A small image classifier, trained from scratch.
Training: batches of 64, held-out accuracy 66%.
Rows from block 5, named by matrix and row number. Rows with one number belong to one attention dimension. Each number is 128 + 24 x the weight over the matrix's rms, rounded and kept within 0 to 255. All counts start at 0.
# q: attention query, key and value (stacked) (model.blocks.5.attn.qkv.weight, 576x192, the q third), inputs 0-95
# k: attention query, key and value (stacked) (model.blocks.5.attn.qkv.weight, 576x192, the k third), inputs 0-95
q.84 [205 180 139  81 135 116 125 124  40 161  95 160  86 165 142 119 112 125 124 107 102 141 148 108 177 132 190 105 101 126  99  95  91 117 104 117 141  81 166 120 190 129 154  87 127 115 112 134 139 104 149 104 130  93  44 164 145  91 174  77 130 142  99  81 118 133 136 152 166 171 170 108  74 136  83  80  92 141  95  96 129 142 113 134 130  76 155  72  90 163 124 123 130 111  98 152]
k.84 [115 145 181  85 165  93 105 125 165 102 127 169 128 164 119 148 105 137 100  83 154 142 211 115 168 130 113 137 158 142 156 160 156 167 159 200 115 131 108 128 140 137 158 117 120 116 120 143 117  91 137 156 147 116 105 103 117 149  89 139 158 131 127 140 112 105  72 132 129 154 168 101 105 158 176 142 133 112  97 103 179 147 198  97 111  98 123  89 158  54 130 145 116 139  76 112]
q.85 [138 139 140  99 138  92 114 149 127 136  89 139 138 134 122 131  67 135 122 109 119 151 131 133 173 103 123 128 146 113 149 102 128 164 122 154 136 122 148 124 153 143 152 107 139 143  99 128  94 136 144 132 129  98 127  98 144 115 100  97 118 177  99 147 150 142  91 133 142 141 184 124 117 109 142 115 173 122  91 145 182 136 137  93 112 123 141  82 141 138 105  91  84  94 116 123]
k.85 [ 99 113 143 125 125 112  94 146 153 100 123 101 156 197 155  96 100 190 152 136 102 103 200 130 131 111 111 116 182  74 130 181 121 175 126 119  79 159 129 133  75 135  98 139 185 142 120 114  86 103 108 169 141  89 118 161 110 163  98 186 158 122 161 157  96 170  73 136 110 112  99  72 150 116 149 111 171  68 103 138 139 133 126 143  84 149  90 103 215 107 152 162 158 128  82 138]
q.86 [ 70  90 123 164 118 121 134 133 198  87 150 104 151  85 125 134 144 128 126 150 148 126 106 132  80 127  89 153 151 131 164 161 165 140 147 138 114 161 102 130  87 126 101 153 129 137 145 125 113 142 114 146 129 161 193 103 121 166  88 165 135 112 141 170 144 111 108 126  97  98  98 142 164 120 160 159 161 125 160 147 153 115 141 123 134 158 113 175 154 100 136 133 126 142 152 113]
k.86 [134 109  93 175  99 159 155 116  88 150 130  95 136 109 129 106 149 127 155 173 108 127  68 145 100 125 143 117 102 115 115 111 106 110 117  69 135 130 154 134 122 124 113 139 139 136 135 140 145 154 113 122 107 137 153 151 138 122 162 115 115 129 129 120 133 131 182 133 133 100 104 158 136  96  70 115 116 144 164 161  85 103  76 138 136 157 115 159 102 185 117 118 150 111 183 158]
q.87 [ 63  70 112 180 115 121 132 126 222 109 150  88 185  98 114 128 133 112 122 151 157 114 115 169  82 135  51 174 155 133 178 173 166 153 148 135 123 189 104 154  74 126 109 138 129 136 135 135 105 143  95 135 130 152 217  94 100 158  73 187 145  96 151 179 148 112 108 105  96  94  98 145 172 127 152 180 180 113 156 161 147 103 135 128 133 183  89 181 165  95 141 134 129 153 138 113]
k.87 [133 111  98 171  96 165 161 126  85 152 121  95 130 132 132 110 163 129 156 171 116 110  65 126  98 119 157 109  97 104  94 105 101  95  96  72 138 130 147 128 116 110  91 135 143 151 151 121 146 158 117 112 108 134 147 160 143 111 175 115 103 124 153 122 128 158 204 146 120  94  88 146 149  91  65  98 107 135 171 150  88 115  59 155 147 142 123 172  95 199 131 125 147 113 175 163]
q.88 [187 166 137  68 129 134 119 143  84 142 107 145  83 160 159 118 117 149 136 103 105 129 147 100 169 122 181  91 115 112  86  89  81  99 131 110 134 106 139 107 169 134 144 130 103 129 126 107 137 119 153 122 125 100  58 156 131 100 164  83 122 145 107  88 124 162 143 141 146 158 153  96 102 130 108 102  96 138  89 103 110 164 117 137 113  77 146  74 112 162 109 109 122 109 115 122]
k.88 [121 136 151  93 148 111 104 125 174 117 128 147 132 142 134 135  98 136 106  82 147 128 175 121 140 132 106 135 156 140 161 140 160 137 160 175 114 124  98 121 137 132 143 129 100 103 131 125 110  97 135 150 151 136 113  96 111 140  93 141 149 122 130 146 123 116  74 117 121 145 144 103 118 165 176 159 137 110 101 103 160 143 182 112 120 105 136  99 150  74 130 132 118 146  93  85]
q.89 [139 101 120 172 115 135  96 103 148 137 139 137 156 139  77 155  91  95 119 140 127 129 121 142 132 163  81 192 130 126 149 172 120 136 108 134 145 134 142 166 140 134 126  97 148 114  78 152 147 130  96  90 111 111 153 128 117  95 116 117 114 115  99 125 127 111 147 127 170 168 138 128 118 144 148 160 109 137 149 121 110  78 125 124 137 151 138 144  93  95 103 156 132 144 132 123]
k.89 [121 129 151 129 108 131 151 105 118 146  92 119 132 130 119 126 133 110 124 128 130 119  99 141 135 119 128 168 119 118 158 138 104 130  68 111 143 122 140 135 132 155 154 127 123 129  91 135 125 131 134 138 132 102 138 112 143 126 119 109 105 161 125 134 120 140 157 112 126 122 133 141 128 129  83 114 137 133 145 137 144 128 120 131 130 131 118 118 102 161 139 101 103 106 146 148]
q.90 [143 122 140  85  96 115 104 155 160 110  62 105 118 120 144 134 121 132 123 100  94 151 125 117 152  91 122 114 158 127 115 119 118 127 153 128 135 131  93 108 135 170 129 140  91 137 106  98 103 142 148 151 113 105 136  98 141 129  95  94 116 138  97 141 159 139 109 112 126 118 160 106 151 125 173 154 161 145 100 136 157 191 139 115  91 122 160  95 153 130 121  73  68  84 142  82]
k.90 [ 97  87  91 132 114 170  90 131 169 123 165  93 141 123 139  89 131 158 129 132 106 109 131 125  90 146  89 113 164  91 110 118 137 111 149 112 105 152  96 132  99 121 111 153 122 113 145 118 119 130 105 119 109 160 148 144  99 135 103 177 158  93 128 145 102 143  97 114 137 120  93 108 129 101 158 160 129 122 123 139  93 110 122 148 114 157  95 128 157  99 132 136 155 173 116 107]
q.91 [ 76  88 122 147 141 120  90 153 194  84 138 131 147 112 102 155  78 132 133 138 140 157 121 133 129 117  89 153 167  93 162 149 138 159 138 163 120 155 125 125 119 113 112 120 127 132 102 140  93 176 105 137 121 136 182 108 146 146  67 143 116 154 113 162 136 121  83 144 153 115 128 151 176 104 185 149 173 112 158 156 171 107 142 100 102 164 123 117 158  78 100 140 116 116 135 108]
k.91 [112 115 125 165  92 150 143 108 110 151 137  84 147 115 131  94 159 123 156 163 106 103  85 168  97 122 119 144 116 110 138 125 107 118 119  70 125 149 133 150  99 132 131 131 131 144 128 122 140 140 106 130 134 138 150 150 119 135 139 151 123 120 132 140 108 147 171 110 116 103 110 142 168 110  91 104 132 117 157 147  96 114  94 166 134 150 116 142 110 177 156 123 156 124 168 148]
q.92 [138 123 131 116 119 125  99 147 158 122  96 141 127 140 114 154  89 124 119 133 131 139 134 113 162 114 126 143 165  99 129 146 117 142 128 131 124 129 121 125 145 135 110 117 110 137  87 108 108 142 116 116  97  96 144 126 152 110 109  95  98 151  97 121 129 148 127 144 160 151 149 117 143 117 169 151 139 148 116 120 141 135 133 127  98 122 152 106 136 107  96 119  93 101 126 104]
k.92 [110 118 122 105  86 142 110 105 144 135 117 106 137 127 132 113 107 119 129 126 118 118 115 160 129 137 102 177 177  98 177 142 121 116 110  96 116 124 113 145 113 161 151 132 110 104  85 111 120 116 109 156 154 117 142 105 121 126  74 144 129 144 106 135 115 151 105  98 131 122 130 114 143 147 142 131 163 103 119 129 142 111 130 144  98 140 134  81 145 139 152  96 110 138 146  93]
q.93 [123 136 129 132 157 136 114 131 120 155 143 150 134 179 103 138  66 137 125 143 139 120 142 123 162 136 134 137 140  84 131 127 103 139 101 134 127 126 144 136 127 119 135 113 141 126 102 141 120 136 118 105 110  90 116 140 140 111 132 121  99 152 129 119  91 152 142 140 176 147 129 128 121 108 129 115 117 126 133 138 117  98 123 107 112 132 129 106 120 122  88 120 127 126 115 136]
k.93 [126 143 155 104 126 113 132 127 144 119 109 137 129 138 131 137 127 119 132 113 142 124 152 152 140 131 123 159 141 134 158 154 125 145 120 127 124 118 124 125 133 139 143 114 126 118 105 111 113  96 134 156 164 114 109 114 123 134  96 129 126 145 130 145 118 126  96 112 111 141 131 112 141 166 129 118 158 104 109 104 157 146 151 133 119 106 134  87 134 125 159 127 101 125 112 113]
q.94 [119 136 128 159 152 127 129 108  98 148 164 139 148 123 114 122 131 108 134 129 143 113 137 145 121 170 130 144 107 128 160 149 133 143 113 132 120 123 158 160 118 108 134 106 171 108 141 159 145 112 113 116 142 136 116 140 104 130 149 156 150 106 139 130 116 116 118 132 125 141 129 150  97 135  88 100 110 112 138 128 124  85 136 132 149 136 107 138 110 108 145 171 171 169 114 160]
k.94 [145 158 180 137 154  91 172 122  93 138  93 153 120 148 112 151 129 121 120 124 144 136 126 119 150 100 154 119  84 156 124 143 123 145 100 147 154 127 159 116 154 129 143 123 141 150 123 157 131 125 146 137 143  99 113 125 150 132 159  90 110 157 146 117 127 115 162 136 111 120 155 143 109 142  82 100 106 135 140 133 157 144 136 105 157  95 129 139 109 150 122 138 122  85 125 186]
q.95 [198 181 136  79 128 132 127 126  44 158 106 160  74 157 150 116 123 129 124 102 104 132 150  99 168 126 198  90  97 133  87  84  86 107 109 109 140  76 148 112 181 129 153 110 127 111 122 115 147 105 155 119 134  96  38 155 142  95 175  78 131 136 115  83 110 142 147 145 150 158 163  96  79 134  87  89  83 147  94  94 106 157 114 136 131  75 154  80  96 173 119 118 135 114 115 146]
k.95 [124 135 149  79 163  98  95 136 174 102 122 156 131 146 117 140  91 130 102  86 141 136 190 107 159 132 104 135 162 142 157 149 153 150 154 194 122 125 107 126 145 134 155 123 118 105 113 128 105 102 144 142 144 127 109  97 121 140  83 142 149 130 125 141 127 112  61 126 130 157 159 101 112 166 190 149 139 113  94  96 173 148 190 102 112 101 138  87 158  63 126 143 115 137  69  90]
q.96 [106 101 127 160 149 134 113 129 140 130 153 168 147 158  81 163  63 124 130 166 163 141 120 120 144 130 114 154 144  91 156 157 133 138  97 137 119 126 170 131 140 109 120 111 120 130  87 156 120 167  99  99 104 102 150 143 157 114 122 120 101 164 124 124 113 136 142 171 193 134 103 163 143 113 128 128 118 125 159 139 133  92 100 102 123 152 143 127 104 109  91 142 109 115 148 139]
k.96 [137 146 122 116 109 125 138 128 133 116 138 118 123 127 149 149 138 118 141 130 113 129 152 163 137 136 119 158 141 119 145 135 112 149 134  91 134 120 133 137 133 140 128 124 133 130 103  88 125 108 124 141 152 120 126 141 125 113 127 147 128 114 107 140 124 133 114 110 123 143 132 109 157 156 144 111 153 102 101 103 133 129 117 162 118 120 149  82 130 125 153 115 117 130 116  72]
q.97 [121  98 107 132 129 131  93 158 150  84 105 154 116 116 119 146 137 154 146 138 116 163 118  94 126  99 136 104 180  93  88 189 131 117 140 135  97 130 122  87 136 129  85 138  99 132 114 109 105 146 129 132 107 127 136 147 171 131 110 117  98 144 139 105 121 148 117 174 114 130 120 143 157  93 156 143 145 133 139 126 145 142 128 136  93 133 153 135 146 109  96 141  99 106 130 117]
k.97 [128 116 109 142  98 145 114 113 135 140 148 111 131 105 128 125 131 126 158 131 110 131 104 175 122 151  99 159 154 139 157 134 150 110 151 111 121 131 112 135 122 164 149 118 110 107 141 130 165 118 102 154 145 133 142 121 111 143  93 137 133 117 104 121 140 134 105 118 141 136 134 135 153 141 150 121 137 124 125 137 112 131 120 135 105 168 133 112 128 137 138 105 120 146 158  94]
q.98 [110 136 140 145 170 114 150 123 105 138 181 151 139 124 115 117 109 126 145 121 140 142 133 153 137 135 131 138 111 137 162 130 137 149 129 150 122 121 157 141 124 112 136  99 143 138 154 171 127 132 115 134 151 128 132 124 123 140 127 134 137 130 148 141 130 111 119 124 133 116 134 160 124 130 112 100 126 108 133 149 143  96 123  90 134 132 121 129 125 125 123 131 127 138 126 145]
k.98 [158 161 138 141 166  89 169 168 100  93 142 153 107 181 133 131 171 169 147 155 142 150 191  80 130  87 166  60  65 170  52 124 138 165 129 150 140 148 151 115 137  76  95 132 186 182 171 145 134 135 143 118  93 126 122 194 161 160 195 136 154  83 182 150 126  94 170 167 109 118 109 125 134  67  93 105 106 153 137 129 100 143 126 132 166  90  92 187 121 116 111 184 186  97  89 160]
q.99 [156 160 129 151 154 136 167  97  78 165 171 152 132 144 121 119 160 123 124 141 142 106 148 131 116 169 147 125  80 136 128 132 122 117 107 116 132 120 163 154 113 103 137 109 169 120 140 141 157  92 126  98 135 129  93 166 111 117 189 150 133 103 152 109 100 117 160 128 130 142 106 134  97 141  66 103  81 129 128 103  83  97 113 148 169 110 109 141 100 142 146 175 175 164 100 171]
k.99 [145 160 175 106 159  77 154 126 117 126  77 190 115 147 106 180 113 109 112  97 155 147 150 122 186 107 162 140 123 170 151 141 149 157 106 182 151  93 157 104 169 135 155 108 122 130 111 143 132 116 165 138 143 103 103 102 154 118 127  79 103 165 138 111 159 111 132 147 119 143 165 122 106 158 121 111 124 126 125 106 180 153 155  91 140  92 164 115 106 114 125 144  85  96 117 138]
q.100 [141 150 149  84  89 103 102 155 155 110  45  96 113 142 162 115 108 129 128  90 109 125 146 116 172  85 131 107 150 131 133  94 133 151 144 135 140 130  94  99 139 164 146 141 120 136 116  90 102 134 151 157 139  99 125  94 131 130  96 107 138 149  86 161 161 144  84 107 119 131 178  71 147 143 169 138 190 116  74 131 171 185 155 116 103 113 144  78 167 147 139  88  79  91 109  92]
k.100 [ 93  79 120 140 124 152  76 128 152 126 128  92 152 163 142  81 102 175 132 137 111 103 136 112  96 119  94 115 177  84 127 151 142 117 128 127  95 154 100 141  83 134 113 147 135 124 138 141  93 132 109 131 117 127 139 139 107 151  83 172 146 122 139 147  89 161  91 123 130 109 104  96 133  99 132 141 153 104 128 150 124 114 122 141  95 149  83 139 171 106 137 146 160 150 107 160]
q.101 [116 129 121 184 141  97 111 115 133 155 153 162 155 150  78 150  49  77 124 124 156 147 127 173 135 154  88 207 116 127 208 137 154 174  84 167 165 121 177 183 135 113 146  73 184 115  81 192 123 142  97 101 131 114 167  98 121 104 111 130 126 132 101 156 140  97 104 125 188 152 155 146 114 129 138 124 148 111 148 145 156  57 128  79 139 147 114 156 109  86 108 171 139 137 121 159]
k.101 [124 135 164 142 124 107 147 128 110 123 109 126 135 165 115 120 145 142 129 154 130 126 130 119 132  96 134 137 103 112 124 155 107 147  64 108 129 139 149 141 124 131 130 123 167 155 116 139 126 126 119 123 116  93 138 146 145 140 142 143  99 147 138 134  99 128 157 143 124 114 117 124 135  95  82 103 126 130 147 138 133 114 113 145 132 123 109 134 131 145 135 147 140  97 120 179]
q.102 [103 103 121 123 119 132  87 154 188  93 125 113 134 117 123 142 110 147 124 135 136 143 136 118 142 112 103 128 174  93 130 153 105 157 157 132 119 138 104 117 123 141 102 146 110 137  99 104  97 159 118 143 104 115 160 124 138 131  90 118 111 146 105 144 126 154 111 136 146 121 125 126 161 110 180 143 163 131 139 152 151 132 132 109  80 145 135  96 151 111  98 105  99 103 150  91]
k.102 [121 116  92 127  91 157 136 119 132 151 150  72 141  88 161  94 152 122 139 140 113  92  93 162  93 138 114 149 141 111 158 103 113 101 139  71 139 139 114 138 108 135 131 142 109 125 127  90 131 141 115 138 150 151 144 120 113 122 126 148 146 122 118 148 123 147 130 101 124 107 100 122 152 124 122 126 152 109 127 137 111 131 107 149 132 155 119 124 122 177 162 101 140 141 160  94]
q.103 [ 91 107 125 158 157  98 115 151 158  99 141 170 143 114  84 162  71 130 141 137 140 181 114 135 128 110  96 146 165 111 160 149 152 152 131 174 112 135 150 128 145 116 121 109 105 133 105 161  91 175 118 131 125 134 163 101 170 138  94 122 107 170 116 144 138 108 100 162 154 115 138 170 156 102 167 122 174 117 152 159 182 108 137  87 108 151 135 137 136  92  92 132 100  98 151 124]
k.103 [130 136 116 144 113 138 150 131 116 111 149 112 134 119 130 121 165 149 168 155 102 131 134 151 112 127 106 124 120 113 103 135 104 136 137  84 112 147 131 148 113 126 121 126 152 143 138 115 143 125  94 141 121 130 151 169 126 138 143 160 132  95 125 126 102 128 133 125 129 118 119 124 163 111 120 109 138 123 125 138 112 112 108 164 121 146 106 127 146 147 135 134 167 133 129 128]
q.104 [112 127 122 125 156 139 136 141 115  89 164 136 108 106 155 128 180 160 142 130 136 129 132 103  97 121 152  78 139 121  85 166 118 100 144 132  93 142 117  94 120  97  93 159 110 125 161 112 136 132 126 141 140 170 109 161 151 152 151 154 132 119 171 104 116 122 126 156  96 105  80 142 149 121 118 118  99 126 152 124 119 150 128 147 122 116 122 147 131 129 139 149 145 143 130 123]
k.104 [152 148  99 129 132 136 144 106 116 143 150 170 105  58  85 152 165  96 124 111 135 182  69 125 126 152 130 136  85 181 115  76 145  91 155 151 146 113 116 125 177 133 158 117  74 102 149 160 177 146 125 105 100 167 135 101 128 127 145  79 105 121  86  83 159  71 159 140 159 160 171 189  94 133 130 156  60 197 158 135 117 120 148 114 166 125 156 158  72 111  95 120 125 141 161 128]
q.105 [154 143 122 106 128 116 103 139 112 151  91 131 129 144 117 105  72 136 123 116 107 137 131 121 176 128 122 136 134  88 138  92 106 140 108 128 144 121 154 140 139 141 158 103 155 131  84 122 100 136 134 126 115  87 117 118 120 115 115 111 115 158  83 136 117 163  95 123 167 156 179 102  94 114 130 109 161 113  97 146 148 122 128 121 122 114 121  76 150 136  96 109 118 111 101 148]
k.105 [ 88 119 188 122 147  97 114 128 158 119 104 104 164 182 153 108 106 162 124 124 131  90 196 133 141 123 116 133 172 115 166 201 121 179 130 139  87 162 120 138  82 154 131 142 154 132 118 124  80  92 132 197 169  77 110 118 109 177  87 181 153 140 166 179  94 163  88 107  80 101 115  87 134 163 120 109 179  64 101 127 174 147 148 115  98 127  85  90 202 135 178 127 136 130  89 144]
q.106 [133 141 127 113  92 142 124 118 107 139  96  80 123 110 165  95 158 136 131 112  96 103 117 141 121 124 134 114 124 144 127  88 116 117 118  99 136 143 111 133 111 158 151 152 139 123 139 122 142 105 140 146 144 116 111 108  89 133 133 133 156 114 128 134 147 148 123  93 113 109 134 107 120 142 114 121 138 126  98 137 122 162 126 139 121 133 119 105 146 168 160  86 135 143 136 132]
k.106 [130 117 138 137 146 123 121 146 128 127 133 126 129 149 145 114 131 147 110 126 144 115 150  79 124 129 145  76 122 136  90 125 143 126 151 151 127 133 125 121 115  96  98 140 138 144 167 121 121 127 148 105 112 140 111 137 122 126 156 131 141  94 149 132 120 129 126 132 109 106 111 111 109 115 137 148 116 135 117 119 122 135 142 119 149 118 115 167 138 112 123 156 162 132 107 143]
q.107 [183 162 153  55 122 139 140 134 103 123  96 131  61 133 179 125 154 152 132 100 104 136 154  74 164 113 194  61 128 131  63  89 103  88 163 110 117 103 100  67 163 141 130 159  77 137 156  84 132 121 188 141 133 129  64 153 152 117 159  88 115 142 130  90 133 149 154 143 109 138 139  88 129 135 123 114  98 141  93  96 117 212 122 134 120  73 170  79 122 170 126 102 107  89 117  95]
k.107 [117 113 107 100 136 133  87 137 173 113 139 143 131 117 126 125  96 127 114  97 132 139 147 130 144 155 100 127 175 121 140 126 156 123 167 159 114 131 106 124 133 132 131 131 105  97 120 123 120 119 130 128 130 146 122 106 113 132  83 138 149 119 105 131 131 127  67 112 140 164 134 113 120 161 191 162 141 127  99 115 144 139 161 111 114 136 138 100 153  71 120 121 112 162 103  93]
q.108 [112 121 123 166 119 162 148  89 124 157 172 113 144 132 118 111 120  95 112 149 162  82 122 146  97 160 113 168  80 156 170 116 130 124  81 118 157 120 132 162 108 110 145 124 169 107 125 157 156 114 114 104 139 138 143 108  99 120 148 164 157 108 128 147 122  97 148  90 149 121  81 134 115 137  96 133  96 135 170 124  78  79 125 125 174 147 101 165  93 113 155 157 183 173 137 163]
k.108 [154 149 147 108 143 113 163 138 112 122 113 145 109 111 126 143 130 101 104 132 150 129 127 106 133 121 167 126  82 133 111 115 101 135  98 114 166 107 141 115 160 109 126 118 135 159 109 111 134 135 146  94 121 123 121 128 146  98 170 101 104 146 130 136 142 117 173 130 122 141 128 143 127 129 102 127 116 149 138 107 136 139 127 125 164  93 149 121  88 142 129 129 112 104 122 145]
q.109 [ 87  98 104 175 168 141 131 108 128 118 204 150 159 117  88 150 114 113 143 157 158 127 113 145  93 167 118 154 121 121 152 181 131 132 123 148 107 138 156 157 105 104 110 117 136 118 129 168 136 136  95 107 132 147 158 145 128 132 126 159 128 120 165 119 112 106 133 153 143 135  90 172 126 122 128 126 108 119 176 142 108  59 118 118 139 172 113 156 108  95 113 166 168 160 144 144]
k.109 [150 158 135 143 110 119 189 115  78 155 107 129 125 108 117 150 161  93 137 138 140 142  99 150 135 113 150 142  84 156 147 113 123 127 113 115 160 116 162 129 146 135 136 117 118 145 123 126 149 122 138 123 134 126 129 122 147 120 172  98 111 136 134 120 155 115 181 125 108 119 141 145 139 139  80 104 123 138 139 121 121 141 115 120 157 110 151 154  79 174 143 124 112  96 166 132]
q.110 [ 59  76 106 186 124 122 125 134 206 107 155  96 199  99 105 139 133 116 132 166 168 116 118 167  79 129  49 179 154 132 169 172 162 159 135 141 121 182 116 158  70 112 106 133 147 139 131 140 105 137  79 136 133 156 219  90 103 165  80 196 140 101 151 190 134 114 104 105 104  97  91 139 168 121 155 171 178 103 158 154 143  93 145 131 138 182  89 185 165  77 136 148 135 154 137 130]
k.110 [137 120 110 180  99 151 156 125  78 151 122  89 128 133 127 109 153 123 157 176 113 114  69 145  97 112 155 124  98 115 110 110  91 100  93  73 141 125 156 129 117 117 107 136 145 160 135 130 149 157 115 114 115 127 131 156 148 119 180 108  96 129 141 117 124 149 200 139 119  89  92 145 150  94  64  90 111 136 164 151  81 116  65 148 134 145 125 166  93 202 135 121 139 108 182 165]
q.111 [149 141 132 143 170 124 136 107  79 174 154 184 135 161  92 124  83 107 140 129 140 132 153 144 153 158 132 150  97 119 151 128 121 133  83 136 141 108 189 160 154 109 150  74 165 104 113 170 148 121 117  89 134 120  99 152 133 106 154 124 124 134 129 102  99 107 136 153 174 180 141 147  89 131  82  92  87 120 125 115 117  77 114 114 163 116 125 119  94 122 110 166 156 146  93 171]
k.111 [126 170 199 106 165  83 149 117 139 123  99 176 124 166 106 161 132 128 112 114 149 149 179 121 173 108 136 146 120 159 144 171 137 176  97 154 133 125 146 129 148 145 154 106 135 126 106 149 113 101 149 156 144  79 105 113 144 145 126 125 118 154 144 132 117 109 120 135  99 138 160 125 115 151 107 119 121 122 114 107 180 148 158 108 132  86 133  98 138 103 141 150 116 104 103 152]
q.112 [ 85 111 129 121 157 152 140 162 115  88 173 116 121 104 154 111 153 166 161 162 139 123 112 110 103 111 153  76 146 100 117 139 117 104 142 126  81 139 118  69 111 104  90 172  89 138 163 118 125 160 136 142 142 147 114 149 171 157 134 148 119 147 176 127 119 148 117 161 122  93  66 164 172 108 114 100 137  96 151 149 150 154 122 151 109 153 131 134 142 163 128 108 126 131 155 120]
k.112 [160 171 104 126 135 127 146 152 113 124 184 129  99  89 147 154 157 117 139 116 128 142 153 123 125 156 164  94  80 171 103  83 130 132 191 129 157 109 117 117 145  91 101 126 131 133 181  84 167 122 133 111 138 181 120 146 116 105 175 127 158  71 125 128 150  88 139 119 125 144 121 120 140 148 162 130 104 141 111 101 104 140 141 144 156 107 148 139 115 134 121 144 159 163 119  80]
q.113 [195 164 145  67 128 130 119 138  82 141  98 139  85 163 157 113 128 139 122 103  98 126 148  88 170 113 181  91 118 121  81  91  90 105 123 115 138  92 132  99 169 142 141 133 107 128 120 103 132 113 152 118 126  92  49 156 143  92 166  84 115 141 100  95 111 151 142 141 150 167 159  88  91 131 107 105  94 135  88  96 118 143 123 133 129  79 155  76 123 161 124 120 125 100 102 122]
k.113 [114 129 155  93 140 113  93 119 174 115 121 145 131 145 126 137  92 127 118  87 137 138 160 139 147 146 103 151 167 137 163 146 161 144 148 180 109 127 103 124 129 150 162 125 107 100 114 131 111 104 137 150 142 128 122  87 111 139  72 138 147 131 123 136 119 118  68 121 131 152 157 107 109 167 192 153 141 110 105 114 170 134 178 102 113 109 131  90 154  73 131 130 110 152  98 103]
q.114 [133 136 131 154 143 141 161 102 102 151 166 146 122 131 121 121 156 112 117 142 167 102 130 127  98 152 145 129  89 143 139 133 135 110 107 118 135 122 143 149 117  98 128 123 144 120 157 132 152 106 125 102 139 156 112 147 114 118 165 151 143 104 160 114  98 111 148 119 113 135 112 135 101 132  81 112  90 124 148 108  92  98 129 142 173 108 106 168 100 114 147 176 166 157 115 158]
k.114 [141 150 162 125 145 102 145 115 121 126 108 177 118 123  94 172 118  96 128 117 145 155 113 126 166 121 155 146 102 159 144 141 121 143 104 163 143 107 150 111 165 138 159 110 113 125 105 159 145 123 140 128 132 103 123 112 162 116 130  78  97 170 115 108 150 114 141 148 140 147 157 159 111 145 123 125 110 146 130 128 160 148 131 100 132 114 161 116  99 124 107 129  86  97 135 166]
q.115 [ 79  85 107 164 109 155 122 111 158 113 159  98 158  95 122 125 149 121 131 156 141 111  97 150  79 147  91 158 127 131 160 168 141 119 127 121 117 149 110 143 104 143 110 138 133 121 108 146 142 143 106 137 129 144 189 115 125 146  98 166 138 117 129 154 144 115 130 117 119 113  82 163 162 123 125 148 137 121 179 156 131 100 107 139 128 176 113 166 117 120 150 129 133 156 164 136]
k.115 [147 135 112 133 113 133 162 133  88 148 133 112 115 113 142 127 168 110 128 146 119 120 100 128 115 124 158 108  79 146 100  86 118 118 130  97 172 114 152 122 138  99 119 137 145 157 142 118 155 145 136  99 122 144 139 141 131 104 192 111 122 105 137 130 151 123 175 114 119 114 118 141 131 113  94 113 106 156 142 124 102 137 111 140 157 127 127 167  96 177 130 122 152 118 153 121]
q.116 [148 141 128 105 143 121 145 112  94 145 138 139 129 122 125 104 141 131 138 119 116 141 111 140 130 135 151 113 104 140 122  98 130 108 113 131 116 114 157 128 137 127 152 114 126 120 143 167 139 114 139 137 148 135  99 142 128 143 150 114 139 130 144 106 148 115 135 124 133 137 144 149  99 132  82 101 110 130 110 125 123 129 108 135 145 117 131 128 109 156 150 120 131 126 130 159]
k.116 [133 156 145 108 166  99 134 159 138 108 145 161 118 159 138 144 125 147 117 114 130 150 188  91 139 129 141  83 101 161  89 129 151 149 153 177 126 135 126 118 138  94 108 131 145 129 163 132 135 107 131 115 120 130 109 143 124 133 159 142 153  88 144 124 138 109 122 149 122 135 132 114 112 132 149 140 110 133 104 106 129 139 157 120 136  99 118 151 154  87 109 160 160 138  83 126]
q.117 [146 150 123 119 142 149 150 107  75 166 147 135 121 148 127 121 126 135 137 134 122 124 123 131 141 129 165 110 108 120 111 102 111 103 108 111 122 111 141 117 133 128 150 125 109 115 143 153 142 113 130 112 131 113  89 154 139 112 163 119 120 146 140  95 121 135 154 139 146 131 116 134 110 128  86 102  80 131 117 124  90 124 105 133 137 124 135 125  99 158 131 114 135 135 130 150]
k.117 [135 144 127  97 152 107 110 141 152 108 131 162 116 123 135 160 122 127 121  96 135 144 190 113 156 133 135 115 137 148 120 132 144 141 151 164 132 118 119 115 149 122 116 115 123 128 142 103 117 107 138 118 140 140 105 119 120 120 127 135 150 100 129 127 146 106  95 130 124 155 141 101 119 160 177 150 132 119  77  93 140 140 157 133 135 103 147 111 142  78 134 138 117 144  84  89]
q.118 [134 131 121 116 162 130 157 130 108 102 146 152  97 120 147 133 191 161 142 129 115 136 132  87 103 115 173  62 134 123  62 142 113  98 157 129  92 133 115 100 126  99  94 157 106 142 186 107 134 113 141 136 124 166  82 173 147 150 170 153 127 113 176  87  89 129 141 163  77 115  98 126 121 113 117 115  92 131 134 112 114 154 141 159 120  94 127 140 138 144 127 147 147 137 126 124]
k.118 [129 129 124 128 147 125 120  89 139 137 144 170 131  80  89 146 118 116 135  96 132 165  95 145 138 156 110 142 133 168 141 111 151 111 161 161 119 131 122 122 162 149 154 115  77  84 124 166 151 136 128 137 130 154 128  97 127 150 108  98 117 134 100  82 153  82 106 139 152 151 176 159  96 161 153 143 101 162 137 135 147 140 154  94 133 139 154 127 106 106 102 119 105 140 148 124]
q.119 [151 137 137 139 164 115 116 106  87 182 149 160 149 151 104 113  67 105 134 130 140 131 147 162 163 165 130 147 109 117 163 109 101 143  98 120 141 115 189 162 147 113 159  76 164 115 111 175 143 121 123  99 133  98 102 156 124 107 142 115 144 139 112 114 116 121 119 134 181 161 147 150  87 136  75  87 108 115 117 132 134  89 112 109 142 126 122 105  97 126 111 133 148 144 102 166]
k.119 [134 173 196  93 164  78 163 128 130 128 106 161 131 193 133 136 132 133 100 115 159 121 206  96 167 100 155 115 108 152 131 164 134 161 114 167 135 133 139 122 133 117 130 122 149 146 143 136 109  99 148 153 138 104  91 131 141 153 157 134 146 122 174 132 116 113 122 127  97 124 145 107 117 141 114 108 117 114 118 101 160 153 167 111 149  56 116 120 143 100 139 166 139 101  93 146]